{"input": "log_mel", "bias": "all", "subsampling": 2, "residual_init": "none", "lr": 0.0015, "batch_size": 64}
Rows from block 5 of a small sound classifier, named by matrix and row number. Rows with one number within an expert belong to one neuron, the router's apart. Each number is 128 + 24 x the weight over its row's rms, rounded and kept within 0 to 255. All counts start at 0.
Before each expert's rows are labels from the 100 clips, of 14976, where the router gives the expert most weight on average: "strongest on" is what is common among them. Only what is clearly more common there than usual is listed. The data: simulated sounds of rotating machines with and without faults.
# router: router (model.blocks.5.mlp.router.weight, 8x384), inputs 320-383
# gate: expert gate (model.blocks.5.mlp.gate, 8x192x384), inputs 320-383
# up: expert up (model.blocks.5.mlp.up, 8x192x384), inputs 320-383
# down: expert down (model.blocks.5.mlp.down, 8x384x192, transposed), outputs 320-383

# expert 0
strongest on: compressor; text has "speed"; speed: medium
router.0 [150 141 123  97 101 145  83 148 152 129 157 189 149 118 147 154 126 173 147 124 112 123 141 149 155 114 134 122 112 129 100 108 124 132 136 145 144 112 119 164  92 151 111 114 158 160 139 138 134 159 167 110 156 107 148 108  96 158 118 163 126 129 124 114]
gate.3 [133  97 140  88 142 180 108 136 122 125 131 114 114 127 102 127  86 128 127 128 113  97 126 135 102 105 124 139 107 120 158 109 103 140 156 161 110 120 134 150 144 107 124  88 115  88 141 116 121 149 144 181  94 147 119 170  95 105 130 201 123  73 121 129]
up.3 [125 128 150 125 113  98 128 126  92 131 154 140 158 162 180  83 150 137 123 118 139 106 165 103 150 125 116 117 127 143  86 119 120 126  99 126 116 120 137 110 115 121 119 175 141 134 121  80 143 101 141  50 104  69 107  86 169 150 108 103 122 204 184  83]
down.3 [131 127 123 148 115 110 153 141 119 109 156 173 128 130 157 116 121 125  79 101 128 142 127  80 102 117 116  83 159 110 115 139 124 164 165 162 130 173 176 162 171 153 107 138 132 123 124 104 143 133  99  90  95 140 141 133 181 138 119 106 172 120 118 170]
gate.4 [201 125 127 149 116 134 166 132 122 138 143 115 110 131  87 101 117  65 115 178 120 154 167 138 154 126 132 126 117 152 158 160 123 151 126 106  76 105 151  64 102 130 113 147  93 127 124 150  99 172 110 197 105 121 146 114 124 129 110 148 168 158 136 150]
up.4 [170  95 151  81 126 130 141 146 129 110 125 196 115 142 116 130 125 113 127 114 136 161 127 118 156 154 173 131 102 116 113  98 106 171  89 148 146 125 156 119 118 131 150 157 127 108  95 153 127 147 163 130 115 130 132 137 172 124 111 130 133 107  86 119]
down.4 [140  85 125 165 108 143 112 129  74 123 116 152 115 133 111  91 146 130 138 172 106  97 118 121 134  98 109 136 159 135 166 147 109 136 124 149 107 126 117 149 117 112  89 153 140 156  93 113 170 122 136 129 111 122 138 101 127 114 114 137 134 159 127 155]
gate.5 [134 120 120  92 136 140 128 151 140 142 141 135 130 102 113 133 190 150 148 101 126 165 126 139 128 146  93 161  86  95 133 115 108 151 149 139 117  67 144 181 109 115 135 177 133 102 107 138 100 163  94 150 129 132 193 113  98 127 147 113 136 100  97 115]
up.5 [115 138  83 147 153 116 137 137 130 105 133 152 155 136 117 144 149 126 142 139 143 124 137 140 131  97 130 110 151 132 154 117 135 190 161 180 112 146 127 134 113 138 118 128 101 130 128  93 115 121 146 130 138 162 111 126 136 120 104 126 163  96 169 115]
down.5 [159 149 116 137 149  81 100 114 156 135 124 119 141 155 130 116 117 153 121 135 138 143 147 139 155 146 117 119 101 150 128 131 132 106 132 116 171 139 139 162 120  85  65 138 120 137  94 127 112 100 105 130 127 141 142 136 117 117 116 170 128 118 108 144]
gate.6 [ 97 161 137 117  96 135 102 124 117 102 136 116 138 112 100 217 122 106 136 134 122 108 106 159  76 166 179 136 182 123 112 104 121 145 149 123 108 137  87 105 107 143 170  80 120 144 123 150 128 144 150 129 131 122 120 170  94  89 117 161  92 127 164 159]
up.6 [149 143 124 155  87  84 128 102 108 138 120 136  93 134 124 109 116 131 120 134 159 132 157 109 124 138 134 112 101 128 144 160 144 146 137 118 132 117 136 133 141 149 124  86  92 109 138 119  74 186 120 133 137 117 169 125 150 131 116 137 180  90 138 124]
down.6 [111 121 132 161 178 131 154 125 143 165 139 153 154 123 157 148 141 124  95 141 170 135 150  87 166 132 139 129 115 143 101 130 119 119 113 133 166 117 118 127 119 121 160 119 133 107 154 168 130 131 129 116 115 135 101  92 110 130 130 137 122 139  92 119]
gate.7 [138  97 143 113 140 120 105 107 134 201 107 131 133 105 130 142 127 125 122 152 154 136 125  73 137 154 158  95 137 133 107 110 128  91 133 152 100 115 103 121 141 103 133 115 147 140 146 121  96 146 171 128 100 139 187 181 118 143 164 149 168 147 125 102]
up.7 [135 110 137 162 143 132 173 146 114 120 100 133 145 107 145 121 113 136 119 121 170 132  86 118  93 168 123 101 103 130 164 123 134 126 151  90 141 158 131 141 171 140 124 162 106 134 141 114 122 106 134 155 118 128 132 156 148 141  94 127 146  96 133 100]
down.7 [146 127 161 149 133 156 148 146  96 173  91 112 121 142 137 134 158 130 113 155 141 143 174 121 117  93 138 151 125 113 144 110 151 137 120 143 131 184 148 119 134  95 129 109 133 110 110 147 131 147  98  93 134 122 126  87 126 116 132  86 148 106  99 155]
gate.8 [ 90 136 114 157 110 141 115  90 154 100 106 146 103 157 103  93 136  86 131 158 104 126  90 134  59 115 116 170 130 137  97 127  76 147 113 156 101 112 143 110 160 110 111 100 142  84 118 122 120 134 158 135 171 114 128 160 115 111 107 111  98  89 153 119]
up.8 [142 126 109 106 113 137 120 119 107 123 139 119 125 133 170 139 108 117 142  96 107 125 135 133 185 149  68 114 146 116 114 133 157 123 134  57 162 140 150 133 123 163 116  98 167 133 130  91 127 150 136 142 159  92 153 143 128 159 105 100 137 130 106 113]
down.8 [122 149 130 164 142 121 122  82 146 165  91 116 129 126 120 107 159  85  75 118  96 124 115 101  97 144 112 127 120 132  92 103 136 182 136 159 119 123 133 166  97 112 135 151 117 120 161 139 129 116 125 151 112 140 170 154 133 138 141  86 151 111 128 124]

# expert 1
strongest on: compressor
router.1 [100 159 104  95 128 147 124 135 137 153 175 183 113 102 126 142  83  99 120 143 112 133  89 167 135  90 131 146 113 112 138  97 107 106 140 145 143 100 136 174  77 107 136 129 158 108 134 168 142 106 160 119 147 158 166 130 120 128 139 159  99 118 129 166]
gate.3 [133 111 133 106 155 136 114 135 130 109 142 182 150 126 129 137 138 108 116 108 133 118  84 122 134 124 106  77 137 101 140 153  96 116 139 117 116 145 130 125 127 119 144 112 117 117  89 157 133 172 174 123  98 145 168 157 119 179 154 145 111 127 122 141]
up.3 [118 182 129 137 103  83 172 147 113 101 104 177 132 143 151 129 140 143 142 129 125 138 130 121 110 161 146 123 130 109 155 116 157 155 110 138 133 153 142  86 148 123  98 164 139 142 115 128 119 125 176 119  86  89 126 102 145 138  98 120 159 122 108 137]
down.3 [138 126 157 152 132  91 142 121  76 139 141 193 120 127 155 133 157 111 130 140 147 163 144 122 159 125  98 177 135 130 159 101 129 132 140 112 147 144 170 130 129 110  85 162 128  98 141 121  96 117 128 103 126 122 158 108 133 133 126 122  75 117 122 146]
gate.4 [128 152 157 151 120 108 116 151 136 159 155 112 145 118 136 112 107 114 150 104 157  94  99 135 117 150 114 148 124 124 126 138 129 151  78 146 137 108 132 172 126 114 134 152 106 143 184 139 144 122 118 115 192 116 131 107 109 120 133 128 143 160 139 136]
up.4 [117 122 182 117 150 131 136  87 132 151 151 168  95 136 114 105  98 165 136 121 136 138 114 129 112 153  97 164 110 137  75 130 103 144 122 179 123 108 122 135 121  82 118 127 144 157  98 103 116  82 135 149 134 151 120 124  87 120 133 110 130 127 188 129]
down.4 [115 168 142 102 156 125 144 124 169 118 122 119 149 111 154 120 116 115 129 121 140 120 169 139 165 133 185 154 114 149 125 135  89 122 110 130 135 141 109 109 137 149 147 134 101 126 149 105 124 117 150 118 106 120 125 132 154 130 123 114 114 152 151 140]
gate.5 [110 132 160 134 125 180 135 122 145  95 110 127 126 100 152 166 153 133 124 119 157 130 119  96  93 157 164 143 125 121 168 127 140 119 127 111 127 146 116 107 155 138 145  90  91  90 145 110 147 108 103 119 133 133  99 110 100 120  71  94 121 111 108 133]
up.5 [151 108  98 114 112  90 137 125 163 133 103 113 125 146 159 146 139 142 113 112 136 139 126 170 151  85 108 148 122 133 111 107 140 132 114  92 101 148 100 142 138 121 110  86 119 143 107 173 164  99 159 132 150 144 170 117 140 101 129 133 106  97 130  73]
down.5 [116 100 149 108 125 140 113 115 160 116 109 108  91 161  95 131 117 124 102 111 127 132  99 130 165 135 120  84  92 135 124 165  92 143 104 111  96 135 135 163 125 155 140 112 128 122 123 146 119 158 143 155 122 116 124 169 127 148 129 151 134 150 121 141]
gate.6 [114 145 127 103 156 134 125 125 147  65 127 141 152 126 122 149  96 110 133 156 146 130 122 139 147 104 125  94 117 118 147 117 102 114 135 123 162 103 130 167 102 142 154 106 162 121 136 148 120 136 141 184 122 139 135 121 130  94 129 135  76  87 110 142]
up.6 [115 113 113 140 103 144 142 108 120 151 101  92 112 143 152 125 131 140 134 129 161 123 125 118 144 115 129 153 103 121 110 130 199 156 159 153 149 125 101  71 162 112  80 138 124 137 107 109 146 124 107 133 106 131  98 108 159 128 121  81 188 134 114 105]
down.6 [150 115 141 126 127 112 151 125 115  80 133 143 109 147 136  95 139 100 110 108 155 128 112 110 130 138 133 135 151 127 171 124 164 152 115 133 160 112 105 158 131 138  71 153 141  98 129 113 118 113 108 113 125 117 149 142 153 112 129 126 119 134 100 172]
gate.7 [ 93 107 138 184  95 129  99  87 139  97 125 120  97 116 145  91 152 131 141  92 115 111 149  89 134 153 146 122 141 168  99 108 131 137 158 140 144 141 133 143 192 140 111 141 142 166 135 138 143 173 131 142 126  80 127 119 144 138  59 114 149 138 137  95]
up.7 [ 86 134 112 119 161 115  97 135 138 149 203 150 148 129 135 134 158 128 151 119  88 139 124 121 126  88 152  95 138 155  83 153 107 144 115 133  99 107 130 145 110  97 178  89 140 125 136 103 128 128 145 111 100 112  99 112 124  99 154 124 135 162 118 118]
down.7 [131 147 130 175 152 125  99 112 102  97 135 140 140  86 133 176 130 137  83 105 145 155  72  91 139 134 145 145 128 137 164 108  90 127 154 146 157 100 113 175 160 112 103 135 132 141  97 134 138 114 124 133 134 138 147  84 162 109 124 117 181 129 125 144]
gate.8 [145 126 102 167 135 148 117 139 131 141  96 136 131 141 125 103 114  89  96 127 181 125 163 101 145 143 154 156 141 183 148 136 136 144  84 148 119 133 115 100 173 165 138 100 158 135 141 140 130 114  99 141 150 123 138 133 121 157 152 146 131 134 124 124]
up.8 [187 108 114 153 110 117 154  69 110 129 147  82 142 157  90 109 135 132 138 108  95 131 125 138  91 129  96 114 130 127 136 122 122 140 158 116 112 110 139  91 124  82 130 101  89 118 159 114 111 142 131 145 115 171 113 114 134 166 119 151 158 131 139 139]
down.8 [114 120 111 156 125 109  90 111 148 170  96  95 153  94 167 143  75 133 126 154 104 154 133 155 135 157  82 118 118 121 127 165  93  64 137 142  95 157  99 128 129 116 113 132 120 103 157 135 118 112 155 135 104 140 162 143 152 106 157 189 134 154 158 115]

# expert 4
strongest on: conveyor; air leak
router.4 [152 151 105 130 158 122 134 118 114 123 116 115 143 148 114 105 115  77 129 113 162 120 140 155 112 149 166  90 127 131 126 119  92 102 135 129  93 164 156 113  70 158 138 153 119 154 126 147 128 114 124 174 156 135 145 133 132 119 141 110 109 143 135 146]
gate.3 [181  79 166 150 105 131 155 157 129  97 123 176 115  71 150  99 117 144  81 133 133 103 132  99 157 143 135 131 117 129 135 155 135 157 122 134 139  88 154 130 108 100 127 122 107 124 163 118 102 168  78 110 105 103  66 162 161 134 141 172 103 157 142 151]
up.3 [110 173 128 165 173 122 106 127 161 121 119 150 149 174 100 129 132  91 106 137 129  87 104 150  99 136 124  97 100 135 135  99 132  82 131 105 150 146 165  81 110 113 141  90 108 141 142 164 144 104 141 159 148 154 141 152  85  92 136 135 115 103  76 122]
down.3 [104 141 144 141 148 151 130 135 116 129  91 156 132 128 101 119 114 142  96 127 138 122 128  94 130 136 143 119 135 150 183 136 112 136 151 140 117 158 130 153 126 109  79 102 122 138 151 128 100 129 131 137 135 133 132  88 159 106 136 114  99 104 124 135]
gate.4 [156 141 122 117 110 129 109 129 127 118 144 140  98 155  97 101 112  86 142 145 116 128 123 128 134 114 147  90  98 189  95 144  90 147 128  81 118 100 104  76 143 151 157 146 165 113 106 157 141 126 110 118 120 132 158 124 111 129  89 116  99 116 145 125]
up.4 [170 139 147 187 134 117 126 174 112  92 147 135 146 107 136 150 111 128 131 127 125 149 120 154 135 156 153 120 132 144 113 136 114 113 162  98 150 153 138  92 127 124 115 113 132 121 119 106 142 148  90 109 154 171 156 133 122 161 110 119 124 130 190  90]
down.4 [139 140 139 182 142 163 149 128 154 142 167 167 114 153 129 135 152 116 112 145 157 192 135 103  93 127 128 142 154 126 102 110 139 124 149 155 109 143 133 115 145 119 107 111 152  98 139 133 135 111 128  82 137 168 123 146 119 146 127 124 136 146 181 111]
gate.5 [139 128 143 100 121 145 152 133 180 127 124 115 112 162 142 128 154 121 148 137 140 135 114 107 160 118 128 107 116 123 110 123 139  86 121 119 133 114 137 159 152 122 153 154  96 151 144 144 125 103 106 167 126 117  95 132  94 137 118 112 163 144 112 181]
up.5 [129 113 156 134 153 164 164 170 112 127 100 126 156 108 114 139 115 147 141 113 144 144 123 139 122 157  76 140 134 119 135 111 107  78 135 121 129 101 152 118 132 178 134 139 161 151 106 134 137 137 117 137 110 163 123 146 103 118 112 145 135 133 133 151]
down.5 [ 72 127 121 107 115 123  65 156 153 161 129 151  95 117  75 140 139 144 107 118 119 143 134 138  76 141 133 152 108 113 118 137 106 134 107 148 129 149 136 172 124 131 130 134 116 158 119 116 101 118 146  90 132 135 142 125 111  88 154 147 134  85 142  76]
gate.6 [ 98 142 181 119 130 153  66 132 149 139 151 157 132 116 126  88 116 155 141 129 133 135 113 144 109 145  69 141 145 146 128 128 156 144 145 118 171 148 103 127 143  86 127 121 104 141 134 162 124 130 112 141 152 108 138 113 130 110  84 125 137 148 159 109]
up.6 [ 77 116 145 155 153  96 105 164 135 113  81 102 134 133 127 111 112 128 161 125  88  98  94 120  89 188 134 138 140 125 129 123 146 142 121 134 145 142 119 114 121 122 105 148  93 112 161 141 142 140 117 108 169 130 120 182 115 138 123 115 158 160 158 110]
down.6 [131 105 115 165 128  91 116 136 182 152 158 132 107 141 104 141 132 116 165 191 112 159 132 106 109 166 113 153 187 141  83 115 117 134 109 162 157 100 147  72 145 122  83 161 130  79 145  89  71 147 144 144 114 129 115  68 138 129 102 125 148 127 120 118]
gate.7 [121 137 103 147 122 124 144  89 127 109 109  99 122 161 142 142 137 133 134 141 122 108 184  76 137 141 116  96 177 142 165 119 137 125 147 104 122 108 126 126 115 137 157 101 128 140 131 105 100 155 113 112 108 125 135 181 168 154 110 171  96 106  99 130]
up.7 [116 142 108 124 137 104 123 143 149  72 124 153 146 138 152 120 134 119  85 135 137 128 156  81 110 120 113 140 113 133 131 177 119 125 130 143 140  97  98 183 156 127 122 133 173 135 112 118 136 141 107 111 128 138 102 138 153 129 144 149 132 115  83 143]
down.7 [127 154  91 122 114 165  98 107 141 148 172 111 137 131 131 139 131 148  76 152 112 109 121 120 102 164 127 134 166 121 103 112 157 154 146 141 136 122 111 122 122 146 120 131 152 170 117 110 160 111  90  96  96 175 101 132 134 155 116 104 133 139 128 137]
gate.8 [105 103  88 135 148 149  82 145 159  84 109  96 147 165 134  85 109 131 152 103 155  86 122 181 113  98 143 137 148 121 107 138 163 119 148 130 121 130 115 137 115 127 134 103 131 136 104 138 121 142 120 146 129 120 169  91 124 132 141 155 124  81 169  99]
up.8 [ 98 129 108 149 120 120 159 104 143 148 112 127 112 105 114 146 120 148 155 168 154 183 124  76 140 109 108 105  77 105 148 161  84 139 125  91 109  98 143 144  99 141 107 168 114 140 125  93 121 140 112 101  71  90  98 140 130 113 162 125 155 125 107 131]
down.8 [ 98 127 106 156  85 122 127 170 125  91 148 119 134 136 108 140 129 102 125 142 120 179  88 122 162 148 188 116 147  99 112 144 137 104 118 162  87 166 146 118 156 131 149 134 126 144 120 107 126 185 131 124 106  86 157 102 128 181 139 122 128 107 123 133]

# expert 5
strongest on: fan; thin (high-pass)
router.5 [140 160 137 109  92 107 132 126 141 178 167 179 145 141 143 144 135 148 128 107 119 151 111 129 166 133 127 139 104  95 115  94 137 140  93 175 135 103  89 115 125 149  79 147 146 120 134 164 143 118 166  93 133 104 113 116 112 130 112 145 165 169  83 133]
gate.3 [ 87 125 141 147 128 124 123 153 113 110  92 118 125  68 112 128  87 126 127 139 112 102 129 134  70 132 140 117 140 155 179 156 105 114 137 113 121 121 168 127  94  86 142 130 130 124 116 137 157 126 115 150 113 199 164 124  99  92 173 124 104  88 145 129]
up.3 [120 164 125 131 124 152 129 112 149 119 139 154 126 137 151 121 138 102  87 124 134 177 168  72 170 136  80 112 114 161 123 119 117 126 113  91 126  68 127 184 139 135  93 130 185 160 144 120 123 113 160  85 155 112 120 143 145 136 131 132 139 126  84 127]
down.3 [111 171 131 132 101 117 151 111 122 103 151 190 111 112 154 125 154 128 116 135 128 180 123  98 101 170 105 137  92 113 106 164 148 188 108 161 136 114 141 140 155 111 116 129 138 125 151 112  88 125 132 111 134 141 146 109 116 125 140 140 166 152 128 140]
gate.4 [107 109 120 155 129 106 129 120  90 104 120 114 123 136 124 113  85 124 103 140 114 144 167 140  91 152 140 122 145 155 123 161  79 138 168 122 114 158 131 179 145 121 103 114 127 133 134 127 118 125 113 166 130 155 164 117 155 110 153 143 102 127 149 164]
up.4 [130 127 172 139 139 133 127 126 109 140 100 177 126  96 141 148 152 106  68 125 143 199 124 102 111 106  66 133 109 136 137 101 129  61  86  63 146  85  85 179 115 110 122 138 192 148 108 123 124 128 104 121 136 105 135 154 121 118 141 131 116 109  70 179]
down.4 [ 66 162 135 132  81 129 120 145  78 151 138 139 140 168 162 108 140 165 127 138 143 160 126 141 151 155 131 122 158 116 128 170 126 147 109 149 142 113 132 143 138 113  75 136 122 115 135 111 131 115  79 136 158 132 169 153 102 110 120 133 154 124  98 115]
gate.5 [125 110 117 131 177 161 125 160 112 119 118  99 118 103 103 137 129 130 123 150 134 151  94 149  80  91 137 169 148 114 142 113  95 140 148 109 124 116 123 123 151  72 149 136 130 131 126 137 155 146 111 180 133 149 146 181 105 122 156 109  86  84 143 119]
up.5 [108 115 148 121 137 159 141 149 145 128 119 129  91  84 111 132 157 120 124 174 146 131 109 129 109 111 129 160 118 120 157  97 109 153 155 106 139  94  84 126 143 113 122  96 125 112 121 129 160 148 141 156 139  92 150 147 122 113 149 162 115  90 102 124]
down.5 [147 172 153 110 106 131 134 120 132 114 106 147 136 122 118 122 145 122  89 109  89 143 155 113  90 133 125 123 127 127 127 112 159 162 138 162 147 101 134 142 137 130  95 101 149 138 150 131 119  84  99  96 134 149 184 117 148 131 115 117 189 139 125 158]
gate.6 [112 159 104  98 139 164 101 127 158 129  95 134 108  85 112 148  79 110 100 111 117 169 149  72 120 120 135 109 122 114 137 103 115 127 156 106 128 108 102 178 120 107 113  80 169 135 128 194 152 123 165 155 155 129 136 121 136 132 171 155  97  97  90 130]
up.6 [107 132  93  94 153 125 139 115  71 125 119 140 105 169 160 130 126 161 108 123 179 148  79 138 150 107 151 120 135  98 115 125 146 131 162 117 161 168 115 127 126 129 140 100 115 147 120 120 111 101 129 139 125 121 143 102 133 109 100  95 122  88 101 143]
down.6 [143  93 126 127 157 144 143 139  99 148 118 108 105 147  97 110 179  92 185 108 134 116 137  97 139 160  96 144 161  96 120 115 129 115 108 168 141  95 144  77  77 135 142 110 146 157  99  88 116 147 113 130 121  73 128 137 105 124  80  94 125 136 116 102]
gate.7 [127 108 120 131 127 131 146 135 108 109  97 155 117 108 134 139 105 135 104 140 110 105 151 147 115 153 155 119 109 179 169 151  84 121 149 112 116 129 155 178 119 118 126 121 129 119 114 139 128 140 125 121 118 162 152 146 127 107 173 142 100  91 149 152]
up.7 [117 125 144 117  99 133 124 125 107 128 107 180 120  80 147 140 135 142  94 139 150 150 151  64 153 109 110 120 110 138 141 128 100 148 103  98 111  68  99 194 161 106 119 151 209 108 125 103 141 164 133 138 138 103 143 166 137 137 177 154 116 126 110 160]
down.7 [ 80 138 140 131  77 132 115 147  98 135 146 153 136 124 172 124 180 117  91 124 123 139 131 153 117 126 148 151 139 100 139 155 157 145 148 140 157 121 106 163 154 108  91 121 147 126 129 105 107 105 117 133 144 145 157 140 135 118 124  98 136 140  92 178]
gate.8 [113 135  91 112 139 103 189 121 122 142 131 119 113 129 118 128 126 138  59 139 121 151 110  80  84 152 121 131 118 139  98 140  81 128 116 128 130 131 105 109 159 104 112 163 123  59 143 113 119 144  73 106 114 111 149 131 147 111 144 138 116 120 112 106]
up.8 [135 115 171 115 142 132 120 143 153  84 124 100 147  90 134 113 156 110 123 105 151  71 179 129 113 107 109 113 149  90 161 108 140 127 101 128 121 132 109 114 148 133 139  85 123 135 135 117 135 112  95 141 114 108 123 154 124 179 119 118 104 138 105 151]
down.8 [ 84 102 128 127 108 115 119 140 171 100 124 113 154  92 129  77  87 151 127 136 156 137 152 110 131 139 157 126  76  93  79 110 124 105 151 154  98 157 152 145 137 155 135 140 111 132 118 127 108 116 155 125 126 112 138 145 107 153 164 134 171 114 110 129]

# expert 3
strongest on: electric motor
router.3 [126 140 141 120 112 127 109 132 172 120 167 158  89  93 125 141 169 138 126  90  91 115 136 107 139 108  97 131 128  98 144  97 143 139 101 176 114 115 107 116 138 128 104 154 128 118 136 124 122 145 139 106 136 126 136 125 121 155 139 162 171 174 110 138]
gate.3 [137 115 138  91 122 121 135 169 132 116  75 136  87 131 131 135 108 130 125 140 146 119 164 100 131 137 159 147 169 155 134 121 116 145 125  58 139 127 138 174 142 154 156 121 128  85 112  99 123 150 119 161 106 166 118 138 138  98 151 138  67  81 114 139]
up.3 [142 134  85 115 148 145  84 155  96 113 150 144 154 118 138 132 146 132 145 132 157 114 162 144 127 136 141  79 146 147 114 120 126 129 128 157 173 189 116 125 111 147 150 117  72 156 148 152 139 128 109 134 148 143 113 121 136 145 147 102 127 117 175 166]
down.3 [138 100 148 113 138 109 137 106 123 121 115 128 124 144 151 150 159 122  85 118 159 134  96 145 120 171 177 148 123 124  79  92 105 145 164 109 160 117 119 122  85 143 108 101  95 147  89 100 143 106  99 123 109 113 107 162 129 124 136 115 152 123 104 117]
gate.4 [156 153 124 160 126 164 144 141 129 154 132 113 133 130 112 132 143 138 135 117 102 121 123 153 101 134 109 110 153  93 111 167 124 131 129 136 146 141 128 126 136  99 135 118 140 106 154 143  63 144  79 139 107 165 110 116 131 134 137 121 125 135 105 128]
up.4 [142 130 111 149 134 174 161 138 154 109 135 143 159  82 136 141 117 110 155 106 158 121 142 118 171 165 110 153 108 109 124  93 144 129 126 109 132 146 136 145  99 127 165 128  96 128 117 103 126 143 149 130 159  80 110 100 137 132 131 117 158 110 140 131]
down.4 [128 112 124 120 118 153 166 112 127 105 137 149  85 151 118 119 177 101 174 114 119 161 136 167 131 182 145 135 144 145 145  80 120 164 144 102 113 113 125 117 165 159 166 153 113 113 140 110 126 141 154 141 185 151 183 126 127 119 180 126 128  74  97 122]
gate.5 [164 130 131 159 119 118 131 121 139 113 117 150 112 159 131 143 104 155  88  93 135 146 189 147 131 145 221 122 156 116 109 162 179 137 137 115 134 148 113 102 161 141 128  88  84 133 124 138 132 144 112 128 143 109 103 125 125 119 118 146 165 158 122 118]
up.5 [170 179 101 114 164 142 119 134 141 155 115 155 128 123 123 142 104 132 133  88 159 133 108 119 136 144 136 133 112 130 132 186 126 142 121 102 126 112 160 182 123 115 108 125 151 107 152 102 129 137 113  80 146 112 116 152 136  96 148 115 102 144 107 170]
down.5 [114 147 118  93 134  85 117 116 128 147 155 140 103 101 126 101  98 150 151 140 170 143  95 133 130 130 113 105 112 114 100  96 109 163 112 186 136 131 119 171 120 137 125  99 143 110 110 163 172 141 153 142 137 156 109 138 101 147 161 108 129 155 108 109]
gate.6 [113 104 155 158 128 101 147 133 113 148  96 155 112 166 146 112 126 113 137 113 129 139 106 134 118  92 121 178 135 150 115  82 103  64 110  95 151 146 133 174 124 114 155 156 136 133  99 148  98 124 128 134 149 133 124 119 145 104 152 175 129 106 106 128]
up.6 [170  97 141 165 128 146 198 107 119 120 131 122 117 107 139 136 136 166 115 166 123 130  75 111 136 107 142 138 156  86 157 145 135 128  99 121 142 131 125 116  76 104  87 157 185 113 105 144 112 132 132 151 137 106  74 130 114 119 119 165 124  92 100 125]
down.6 [135 112 158 115 170 124 134 126  75 110  98 119  88 115 178 142  96 148 115 107 133 117 191 125  98 137 119 121 129 146 127  83 151 143 145 167 148 156 102 141 117 110 133 151 114 115 126 117 127 102 134 127 125 149 116 120 166 133 125 114 134 102 120 114]
gate.7 [148 129 139 145 132 122 103 111 109 117  82 181 135 121 145 117 129 108  76 149 161 133 173 124 137 106 111 109 145 153 120 126 119 173 123 111 138  95 106 158 164 116 110 175 153 105 140 138 105 159 102 158 117 141 115 150 140 135 147 132 115 116 119 173]
up.7 [142 138 137  77 141 142 126 118 132 135 102 166  91 137 106 130 130 124 111 147 131 151 129  97 112 159 111 162 137 118 103 133 117  75  95 148 127 129 153 142 118 117 109 144 151 159 133 129 158 111 171 112 126 156 133 147 112 116 148 112 101 113 114 103]
down.7 [101 161 150 127  85 146 107 131 123 168 137 136 128 113 154 108 120 158 120 111  97 179 144 126  91 126  90 140 143 109 154 108 145  98 128 109 155 125 134 163 148 107 111 136 132 163 140 124 141 145 108 110 145 106 170  95  88 125 120 117 129 172 106 153]
gate.8 [108 122 158 135  86 137 178 128 125 157 102  93 136 181 156 147 101 118 131 124 125 150 149 147 122 120 141 143 154 116 128  94 145 161 111 147 165 108 146  61 148 134  99 127 161 107 151 125 119 165 132 161 146 143 132 125 149 152 144  94 148 119 108 120]
up.8 [ 97 137 130 179 125 141 123 109 142 172 127  85 101 114 113 174 144 109 118 113  94 157 117  85 103 123  91 102 101 130 140 138 101 162  71 126 138 173 114 125 112 163 184 152 108 154 151 128 155 169 149 106 160 108  96 142 137 128 162  99 156 143 134 171]
down.8 [174 117  85 124 118 127 160 114 146 104 120  83 186 174  87 164 111 103  87 147 110 126 101 109 135 131 132 139 111  79 113 126 129 139 119 147 112 130 131 134  79  84  79  82 147 132 111 124 162 102 127 123 141 114  88  40 116 158  82 150 142 120 168  74]